Rows from block 5 of the audio encoder of a small contrastive audio-text model, named by matrix and row number. Each number is 128 + 24 x the weight over its row's rms, rounded and kept within 0 to 255. All counts start at 0. Numbers have three digits each.
After each channel's rows are labels from the 100 clips, of 14848, where the channel reaches its highest value: "peak on" is the class under the peak. Only what is clearly more common there than usual is listed. The data: strings of digits, spoken by a formant synthesiser in many voices. In brackets: how many of the 100, against the usual share in percent.
# conv: pointwise conv (encoder.blocks.5.conv.weight, 128x128x1), inputs 0-63

conv.100:150142118089129107156139090124130190151107156112095142161136106112151125111133107109131081134103151113141137128111108109104147150100105167122153135120150140138123156089087129092120101070138117
peak on: /ɔ/ (100 vs 2.2)

conv.92:161140151140129109131102106165143157125132141110162143138113164128114094113106126113136130132110117113168105137146114173103098117091160162120104138127107121135138121091076146103096110100161103
peak on: /n/ (65 vs 3.4)

conv.83:132111087129131125159148142135141075119126155112126119114108113135084121125096149116112121121110143176180127123150144160147135114118139083166144138180129160109124125104135109137138104121124123
peak on: /eɪ/ (93 vs 2.4)

conv.17:130161069156138136126090145099170131104131126135118108155124127127149160079147108094111109139070154131120122133151097122141117145130085126107127126106152089160126140108103123065081138146121156
peak on: /eɪ/ (99 vs 2.4)

conv.115:118123107129103139140130133097113131138090155150103099106122117165122126128117141152159117160119124134099089111152100146121142130158095138164153107133143146138146162121130118155135141167100133
peak on: /oʊ/ (46 vs 1.7); /ɹ/ (32 vs 2.5)

conv.82:132105080121095098118105103119088133146125132135164119132138127147102150089148095086135079116113085124139114163110140114125120090096125095134126140130126142133115139125085146111115125118181128
peak on: /ə/ (64 vs 0.7); /v/ (36 vs 1.6)

conv.91:122146134085078133143156149143140138127122124095152208119124133151128150147124091162133080131124145125143115146104146107115105127124129139101129133139169102110135135143164170135164100103139122
peak on: /ɪ/ (97 vs 2.7)

conv.52:148110167095140114149150109110118092142135154124153117158164142109111114087121145105110141075109122110157092129092112123109141145090105097129138155152099147091140095131084148110135060112088133
peak on: /eɪ/ (25 vs 2.4)

conv.85:137116127078108112138138110105129100132125139154135150147155122092099158178125131118110095117130103151131095129136164107115126087100128118138122146131135096100101152160183098124112069101150045
peak on: /eɪ/ (100 vs 2.4)

conv.108:114099116106162132128151148116124122178123122093113128104114074125118111129166108111127143092157162127126159100176113144093150113132131103152081102120124126139151121176122140110139115154141126
peak on: /u/ (86 vs 2.2)

conv.62:133109094172107121098098158109096139117099121120103128113116120114109121162102105140148114135103137137095105099143148149134167141096062151116116136102104105086163140153178158132143132185140114
peak on: /s/ (41 vs 4.1)

conv.53:144114148066118123121119105096117158132138120137154147124161165102136148099114106094087145100140144128129111153118148099128140096090123152112106161122129115108139161130109126106137091077070115
peak on: /ɔ/ (37 vs 2.2); /n/ (36 vs 3.4)

conv.118:129103135134145130146093120135101112155138093105152110094128153117175105153164090120141134132119163072136145126143108162088193135130146125148123139103090125125134100132094137100097134119160124
peak on: /u/ (100 vs 2.2)

conv.109:063153141154114144152117156140158085126119118148146086141157123131155110119115110108126142107143080108178172131106165135105097130105118146162138084088098121146115139126145148111127110138122149
peak on: /θ/ (43 vs 1.4); /t/ (32 vs 3.1)

conv.50:128133137105135105132141191132137106133135148103122109091067139116125078119131163084139131133111122141116130127174058132130137141158128128083110114127129132132140089090110094140118081098103097
peak on: /ɹ/ (32 vs 2.5)

conv.116:105123143122152140133082093139173109114160133154136103103102134135136121125172191113168167125131153118136095133107117071109138130108162151123120115128104120110115124125111133123089158082106128
peak on: /i/ (87 vs 2)

conv.67:100149132088122134145135149118130099101102149124127154147100162120105095096144122136087090114111114090133149076145084156166137154150156117138117153107115155126094095131126164161135148146131144
peak on: /θ/ (61 vs 1.4); /ɛ/ (37 vs 1.6)

conv.3:143075118159118098124091101120109107115077118151165092129123103084076118134099161139144140141135135146084145115135141159117138146102107137134162131124104104081122134144113134118100134166141116
peak on: /i/ (65 vs 2)

conv.94:151157113136103112093142163113131124129120069175114137116114090120125051139131136124154164103134139138104103127120134069122125093089083134101132143125114130173124098131119139153129124095128113
peak on: silence (100 vs 55.2)

conv.87:129136102123133130122096132147155096116115119141137083162115116134129135158103165091146139144126138101102126123107101112067133109117117117164140114105109123153146087101096180103104083135133144
peak on: /eɪ/ (100 vs 2.4)

conv.9:150140139112089145107130183144135091154138073188112131159156106107168151135137131113138124122126113158126091103129123102106139119105088122102120139119111124172147079119117129122145127123136129
peak on: silence (99 vs 55.2)

conv.16:080163097130137154090156149107133129116109135184147106098125123158129120160155141135117118093113130152107134125156120116085084114091126128161107135075124139185146119154146118134116112155156153
peak on: silence (93 vs 55.2)

conv.125:080123094219118120102120148157168112113135133124161132121147164127121060148117138128171183142148116107151127101163157125127096126139152138116119148087114164123105104116118127109122102144137132
peak on: /ɹ/ (55 vs 2.5)

conv.103:106119143114113111150102113053169129162113121105085147135146093148141142116097091161142112173132113113104120141096103161124118154123131110117171127099154127115086126123063099114119127163143141
peak on: /eɪ/ (69 vs 2.4); /oʊ/ (30 vs 1.7)

conv.61:118102089106146138086109166133139140140119092120151098109098163119110106128125162116174159070136119108115136111119165141158127141116147127109094125136119109118110135149120122134151092097109127
peak on: /n/ (37 vs 3.4)

conv.57:111107141145141113138081110140134104152084107124094099106117120117157137118151088077143103163132163116154144131082166141132177150151106123122084130161140128100129101130078122151108109172150132
peak on: /aɪ/ (67 vs 5.5); /ɔ/ (30 vs 2.2)

conv.26:097127123096158155116128136137135151130152147116102153100118090156151141155161133167136113116134163133126113073170109141119134123119145141133094114104131136126124102151146118110119051136136098
peak on: /ɛ/ (26 vs 1.6); /ɪ/ (26 vs 2.7)

conv.99:176123125147130161149126141109107090130148122100182138126136096130117152128118105127144128135136127104084128109145088120117122129119147108116133170125127180125127123146065045128110134105148121
peak on: /ɹ/ (72 vs 2.5)

conv.126:120138108127103156132104138122149118123106126142125122093140116193120153109135083102064118165123129105111156138169118117105143107105114077140148180115120154150111131116108122143131125141126164
peak on: /θ/ (78 vs 1.4)

conv.63:130123160098113126088108100136138158118153138156139118135109128095163094124131134102060144110179129103109109151125116096135108158161117138117078094094118089124088130124102112115154095100101135
peak on: /eɪ/ (48 vs 2.4); /ɹ/ (31 vs 2.5)

conv.36:117101142167139071145102119159120125121148103134149110109112091083110102138140145144137133143150139136144164120135129160134170137128149094140114124128110096117118109145122096068116135154110102
peak on: /ɹ/ (100 vs 2.5)

conv.54:159116109147096178118121063092104146142115097099140084141122131146122173130119106151124151101087160107112146113109167130103100177122141110128124129142093101141141133083137172131154127087153139
peak on: /aɪ/ (99 vs 5.5)

conv.78:129083164082141145077132067149164116110160130128136130099139182079136137151107113146112160130178130132101085158123137132143117082125141120107113147142161104116122150145128112141114105131080121
peak on: /n/ (51 vs 3.4)

conv.42:134097140122117122136083112103108152148141124156145175167146140110143139147153082098147086107159127112112121117108133144134085160118121159111095166136115116131099120113140130141154162092168066
peak on: /s/ (37 vs 4.1); /f/ (27 vs 2.7)

conv.86:141102114095133137154136125103099110131145163153136132122113111151127132140156130178127096091149132132110179135128118139136095143114176161140155147116157159166140095120051098143126129117165153
peak on: /v/ (73 vs 1.6); /ɛ/ (27 vs 1.6)

conv.89:102096129073133121118110156108130121154146125127114095117110187118114132129121105102101141075130090118144106179113135149145122143130121120113160139099101115113168126148115134120134090081094120
peak on: silence (92 vs 55.2)

conv.79:127144093106076125126103157079148138168104121131127100111128135139161170114085125154102098184096130160119120137091117150150127122127097120106184099140156131102123136094068145117110130159120141
peak on: /eɪ/ (96 vs 2.4)

conv.20:122147126127154108146136139116174160102090149105147136115118105100110123135126141109119145104066153139154113144185091112111114119120109133130132150146116172136098112094126144125122110121075111
peak on: /ɹ/ (88 vs 2.5)

conv.31:158129138104148095146111171135139153135136143158149124145117095101112165163121138098127118109148107162132049129110144168085119077134114164125089097107109104123161162139110064129126117139098115
peak on: /ɔ/ (100 vs 2.2)

conv.38:138121111123142127142118116108142164112100163080180120110118134128129099145173122140115146112107134133141162100167105127089096100097147097168135133105125161118108090086070109109122176137132125
peak on: /ɹ/ (58 vs 2.5); /θ/ (42 vs 1.4)

conv.25:118075092127148174100115122133099145159125136170134126092146107173151109139138145152156147101119123113126104118148143125092116096107136115136080117103128182126150115140104142159130112149131148
peak on: /v/ (67 vs 1.6); /ɛ/ (33 vs 1.6)

conv.80:123168114175148111116116110105115102107168135108124099174150162134124106074125109105152150147138125118130137116121092149153123108151190095134126111109129169119121125114107119134078138097148139
peak on: silence (90 vs 55.2)

conv.43:096182110151134114116152161081151130139137103144147106142084136156127096122154104123151147095121126102114118136119096122157099131096126122119118163091145138162149159084121129150148145120157107
peak on: silence (100 vs 55.2)

conv.1:133123108151112145132135136152137154103104157151143123110148141157148118127104139149165121135146108143079149121113111127166127098150119158187166101117142166155154137119089129121115151124120139
peak on: /ɪ/ (97 vs 2.7)

conv.22:123097150102131139159124137141152116159123126106135098160127140146105148154087143123197143150130125114144129109110110148073128118085134124163179097153113111115141123093115123123149135127115154
peak on: /ɔ/ (100 vs 2.2)

conv.6:111098100137106097091158119105128110138155148151118136125124162118155130151114115094141103099104126123085128144120116121092154153148099147130105120142114119148119129086167160084122127129120129
peak on: /ɛ/ (53 vs 1.6)

conv.11:163097123120135095161147127078093148145116149141134141145151103091150122139131158112097103155156112133126136169139136102124133130108140109124121155165097144128102142114133118149122084140134080
peak on: /oʊ/ (87 vs 1.7)

conv.35:160116068082088132138147130080132068094137151148121152111131119124126157190122174161081090150101116123140144102140152138127136130081162102111133121097159117114115103138109142117106096137139112
peak on: /v/ (43 vs 1.6); /k/ (41 vs 1.6)

conv.60:123106107128102111090129155119080096158178109149087140158172127084157146139100114141103129110133089157107114133130125120135120107107078095116113127118119134126170082151167135132126127150145134
peak on: /i/ (94 vs 2)

conv.49:121095121151123092104100120135128118130109066121095116090113153135110116131157136155160165156119131146117132132126125130162178160139144109092136132118159114089150128147126131087104158091120167
peak on: /ɔ/ (92 vs 2.2)

conv.65:098129158216131131114145132116152115098138146134132120118119111125128133118107133090128122150099159106127109098148121109138164134128111138116097057133095148135143122129154124110115149127153106
peak on: silence (100 vs 55.2)

conv.18:138077105166152152137110112134098135140130086126116116130124107102143139127133125151174117129138172121121139126109170109122182119156110097118087109148119097075169132203161075136153121150166126
peak on: /u/ (100 vs 2.2)

conv.0:152123119114116116107178114134131189111123183121111143049114119112132088161073111154117111143108143134118146132147120124143125137164079154109122145124168120108167133133135152152174145083092150
peak on: /ʌ/ (100 vs 1.5)

conv.110:152107127108155168104104100139098116119098150134144090120128139173183166151117154127085119119089122076094126083123095103126145120100145151135085093114112146132072127112109133110098120127137140
peak on: /v/ (74 vs 1.6); /ɛ/ (26 vs 1.6)

conv.104:137126105110168158143129171108075159118087119124099117112162127116148113116137119142128111144141152083085134122100150120099161152133120122128140153152119146095171164147123116178150128090124125
peak on: /u/ (100 vs 2.2)

conv.73:095080115160130100141152153119134129129113119088107112116146100082139085175145121143132127138154141151121121155160107109128154128112122112152110119108126147124121090149134101125085142164134118
peak on: /u/ (43 vs 2.2); /ɹ/ (29 vs 2.5)

conv.72:108143103124081113074097161121108113122098117138083130115130085118124112132100137101110157104132112172092120119095093101141102102103081164144119133126160110189108099134138130122087140155127141
peak on: silence (100 vs 55.2)

conv.15:147105143144121128126110124129139112094103119077116109162113163122104153146139110171133109119074135121101166100099115120163108145131113154108158123147138132148120116128090161132130123095121144
peak on: silence (94 vs 55.2)

conv.39:128105110166132130113161091074125082065121195135123134107150124127116132124084140119096108128088122123110093106145123106180152106136136118175134111159126148109100103094164138110078129140097150
peak on: /eɪ/ (94 vs 2.4)

conv.34:113181155135097110141125108134117147166133096114134144112145149134119139118115078130096106153091123090156130189155140113125130128153147114105125162139113118129136123095105174133088113151102113
peak on: /oʊ/ (47 vs 1.7); /n/ (30 vs 3.4)

conv.123:151115111107119112152141180145139179131094143102113115114152062091153131103090115119075111158154097137114130146166102150118110116111110140117127108117128138130099143097130096120156116166128122
peak on: /θ/ (43 vs 1.4); /ʌ/ (40 vs 1.5)

conv.111:150102121111125160094120113169125092160121086128139101121153142108141128107174101113158134068181164123115149108150173104136146088107124140101125115159154140098184145107116099139123133105120143
peak on: /aɪ/ (83 vs 5.5)

conv.21:132123147134109158136172181157131142146116150143136130137139134124133103136088149122135136069124088099175141114136162161146114109130133142126187138119121156151113120064122167128128085137107148
peak on: /f/ (35 vs 2.7); /n/ (30 vs 3.4)

conv.124:124115120159143141099157110125102111105090107162114114156083148124152142141094133152139144068118129113110135147078103137150119125132159146110110153134144124113094112113103150120083106112145156
peak on: /k/ (78 vs 1.6)

conv.44:133125132152121104108111093110129138106116137137156153163066170134098103141155166152147128097084176123138147125111130096137095127172139144137128110144128138132116060127103184083152154134126139
peak on: /i/ (95 vs 2)

conv.90:121160086115097087140138120117155131044109165139138105134149134146089067142119158104112145142142108112113162141120151129127117130120108115178164131125131144118150123148136076105112109087142155
peak on: /eɪ/ (98 vs 2.4)

conv.120:119087106142132134102101098140097171111150058125146119124100099131117124101128144142134085140158151127095136131104161118150158153118161134098110100138138073154147122136129066135163134121134111
peak on: /u/ (78 vs 2.2)

conv.107:117149113109088112142086135145143145099106120128134080121170133152137124107170120123097113136126114110134159144105135098151102102128072111172164110080149125148136143098127116079098153131152162
peak on: /θ/ (74 vs 1.4)

conv.113:088121143103163133143096182178138136127115143128103081146169130132138146133134125118134128143150086096083153149078112149100147138127123141147118126102085116152142116096110168133142130156152186
peak on: /aɪ/ (100 vs 5.5)

conv.32:144130082149134126135100181091121110157098102116087099109134121114138119120148136117130125102095126117146134082142162134150124138139054071160145121154139125114159143107144091132184133145138106
peak on: /θ/ (93 vs 1.4)

conv.8:122129129145110124116170196150111163093101132177134161134121132113115124143111128143141097127068123122082139140133102109109126141114136150137097138089162090187166083147154168136171120112132115
peak on: /ʌ/ (77 vs 1.5)

conv.97:136114145110141087132087114134170137106114136151126126067142138134109113157117174158150154158120138123135119095102093079141110149139099136123142158147135127092064093127104104140106105100086122
peak on: /ɹ/ (53 vs 2.5); /aɪ/ (26 vs 5.5)

conv.88:147147132129106110132134153152169132108085136148102124084131120125117129155118091116151120163088083144163134144119123173138103124090085129132151134092132157138133149091120089146094117139110153
peak on: /ɹ/ (91 vs 2.5)

conv.51:110109158096160133122122161124124107126094122124145112156154155082125114143142163112097116068153150144084081137129180112139122131106115117104155189144136116137133159142151108129117070087124101
peak on: /eɪ/ (90 vs 2.4)

conv.29:154120105142093138120170174127084150128138139104078136083127097119150068116085153127107075163118123128120150155128126114111135151126121132122105129094151109159099119123153136150170131144097082
peak on: /ʌ/ (100 vs 1.5)

conv.75:134142116103146161146105133102122127182136107110123161117112133123137165113119081140145156149140157156168119143104148090109119141100153103094145154130122119125119108135067153152152082121118119
peak on: /oʊ/ (99 vs 1.7)

conv.69:144138130131108102122130103129151104118117144095103081127135110130144128080156126080124128143098144118132130158140090095138114128143163097139146112111120155146168099116126081119079155140170131
peak on: /z/ (68 vs 1)

conv.68:132092126185160105098143165149075157122150141143082154095095112160125118095125103146126152120128108117102143110136111136132161115139059140109098101095122128107118155154177146103143117120081131
peak on: /ɛ/ (64 vs 1.6); /ɔ/ (34 vs 2.2)

conv.46:125145144112103161079158108120133132146150133138133165126093185125150133168143144148130158105144103131189130154118131148151133109085183133119089182121155108111140115109117152085107146089117113
peak on: /k/ (100 vs 1.6)

conv.13:143146149133131133129097147113097101160129101123081104133098112096117147098144102118135112099111153143130165069135125136191148125157081092130132121099140125125157139158125106123132124160138123
peak on: /z/ (96 vs 1)

conv.37:094123102139143145129124097076107192192086115085140115101122119117122100165103144150137076138095135117148114149125135142104168152114100157116150135101097111101114132126086127122145145142126121
peak on: /oʊ/ (100 vs 1.7)

conv.7:179091138127146107133137118120119156144161150135127126139147067117148088136130163135149084122139141125100087145115170107123111125111092137138165104122113111126098090120163116074150176119153100
peak on: /i/ (56 vs 2); /eɪ/ (43 vs 2.4)

conv.14:110116147106128111151095120125166136119118142136118128149125156153094095177159101156103126129091137112133128132103137120168093147151103140145153091122125126101078108121139123110138151117129157
peak on: /s/ (50 vs 4.1)